python train.py --model="image classifier" --head_dim=64 --conv_stem=true --beta2=0.99 --eps=1e-08 --batch_size=384
Rows from block 3 of a small image classifier, named by matrix and row number. Rows with one number within an expert belong to one neuron, the router's apart. Each number is 128 + 24 x the weight over its row's rms, rounded and kept within 0 to 255. All counts start at 0.
Before each expert's rows are labels from the 100 images, of 14848, where the router gives the expert most weight on average: "responds to" is what is common among them. Only what is clearly more common there than usual is listed. The data: coloured fractals of 300 iterated function systems on busy backdrops.
# router: slot weights (model.blocks.3.mlp.router.weight, 8x384, trained with AdamW), inputs 256-319
# up: expert up (model.blocks.3.mlp.up, 4x384x384), inputs 256-319
# down: expert down (model.blocks.3.mlp.down, 4x384x384, transposed), outputs 256-319

# expert 1
responds to: black; sparse
router.2 [123  95 137 134  91 129 122  94 137 136 153  97 138 106 146 160 129 158 131 109 116 126 100 156 151 165 168 104 125 122 146 139  91 124 140 120 139  81 131 161 115 112 116  84 128 136  77 153 165 164 153 120 134 176 118 141 160 132 152 100 137 151 111 141]
router.3 [105  96 131 102  63 141  89 132 130 106 129 102 154 133 170 143 127 172 129  78 145 138 113 158 127 104 183 122 126 131 143 135 118 139 167 131 143  83 115 154 138  98 139 104 156 120  66 123 173 164 123 116 141 136 156 123 116 120 140 139 108 154 128 120]
up.0 [149 148 121 107 121 102 121 136 150 139 192 126 160 155 141 141  65 139 179 105 113 133 120 117 142 117  78 154 148 128 117  94 118 130 133 124 160  91 174 165  88 183 139 101 138 146 142  91  94 145 126 172 136 159 140 123 144 134 151  89 131 153 163 170]
down.0 [156  71 127  99 166 155 140 132 128  96 107 121 122 170 119  98 101 111 116 125 151 158 106 143  63 126 161 170 131 143 132 137 126 149  90 141 151 145  66 115 128 171 127 153 116  83 149 121 155 104 111 158  99 128 122 137 113  95 133 141 131 159 109 117]

# expert 2
responds to: sparse; pink
router.4 [169  97 140 159 153 113 114 126 123 151  80 115 126 147 132 123 141 145 118  95 146 141 151 103 138 113 104 166 153 129  62 152 172 105 138  93 142 198 123 147 110 149 122 110 108  44 150  95  88 128 116  87 134 109 152  90 118 146 139 125 118 158 160 120]
router.5 [153 132 144  91 140 155 125 160 174  71 153 117 149 103 117  83 112 107  93 136 119 138 183  99 153 171 161 140 131 165  95 156 151 130 122 131 109 127 129 110 141 120 125  99  98  98 128 135 140 164 108 124 109  76 123 137 167 128  95 103 148 117 115 101]
up.0 [145 113 133 147 130 117 124 109 118  97 153  98 132 116 108 112 122 152 114 114 129  91 148 110 118 110 136 146 133  81 105 106  84 145  99 138 138 124 164 137 126 137 144 104 121 134 170 150 121 145 143 149 103  73 111 151 122 136 130 115 147 133 137 110]
down.0 [120 145  97 111 122 164 128 153 169 144 143 199 126 123 132 102  94  96 110 145 115 156 120 170  93 102 104 129 177 131 132 136 167 147 175 144  92 130  99 129 126 120 106 159 160 105  82 157 167  88 146 138 141 116 142 113  77 107 140 134  92 154  80 144]

# expert 0
responds to: red; sparse
router.0 [153 164 113 100 156 114 150 117 111 143 137 157  96 110  82 160 123 117 154 170  70 129 120  80 125 116 109 105 103 137 197  91 139 133  94 124 123 145 111 116 179 123 129 163 144 155 140 131 100 123 119 148 145 140 118  97 119 116 118 149 108  90  91 131]
router.1 [162 132 169 117 121 120 190 128 153 118 138 124 133 141 132 100 117 124 108 178  91 168 124  99  80 115  42 122 129 117 151 120 143 106 114  95 110 148 129  81 153 125 146 135 163 132 115  93 100 122 133 113 126 121 119 161 112  90 107 120 127 138 134 137]
up.0 [155 160 126 104 157  73  95 127 118 150 126 120 128 125 112 161 138 107 109 114 111 165 115 113 131 102 116 101 121 100 127  99 125 131  95 162 141 144 156 130 106 182 176 151 130 172  97 143 104 127 162 182  79 126 142 118 102 130 115 151 140 165  83 127]
down.0 [169 122 153 145 168 161 111 130 122  86 142  93 138 107 117 153  97 109 113  81 109 101 109 166 119 154 144 135 158 117 145 146 138 123 157 181 141  77 114 147 158 119 120 152 140 124 136 112 109 147 113 161 167 124  94 120 128 136 140  76 136 111 129 138]

# expert 3
responds to: grey
router.6 [ 96 173 105 135 134  92 115 152 118 106 123 147 128 135  96 146 121 138 109 188 124 117 125  99 113 100 100 151 122 122 153  68 155 109 125  99  94 137 147  85 131 107 164 137 123 106 163 130 101 134 124 111 140 149 165 137 164 137 136 141 103 133 137  84]
router.7 [114 133 126 133 181 112 152 127 145 131 132 139 138 169  85 155 124  98 157 130 150 128 122 140 123 163 104 128 110 134 101  97 134 107 100 129 126 143 158  89 104 147 145 162 132 141 168 129 116  88  91 166 114 144  93  97 177  89 160 123 115 138 153 112]
up.0 [131 149 118 137  84 113 141 140 127 133  97 129 117  81 126 133 122  95 130 117 128 111 128  88 130 168 113 135 151  96  94 153 133 154 119 122  85 128 158 141 150 170 141 144 116 115  81 149 129 113 140 146  97 135 111 130 124 108 136 139 133 128 116 177]
down.0 [112 154  92 156 109 148 138  89 112 104  80 120 103 129 128 134 113 124 132 135 176 116 113 114 102 132  91 131 135 120 154 133 120 129  90 116 171 117 128 152 162 118 138 131  79 114 142 136 124 141 115 149 130 114 169 145 180 119 170  88 131 137 152 135]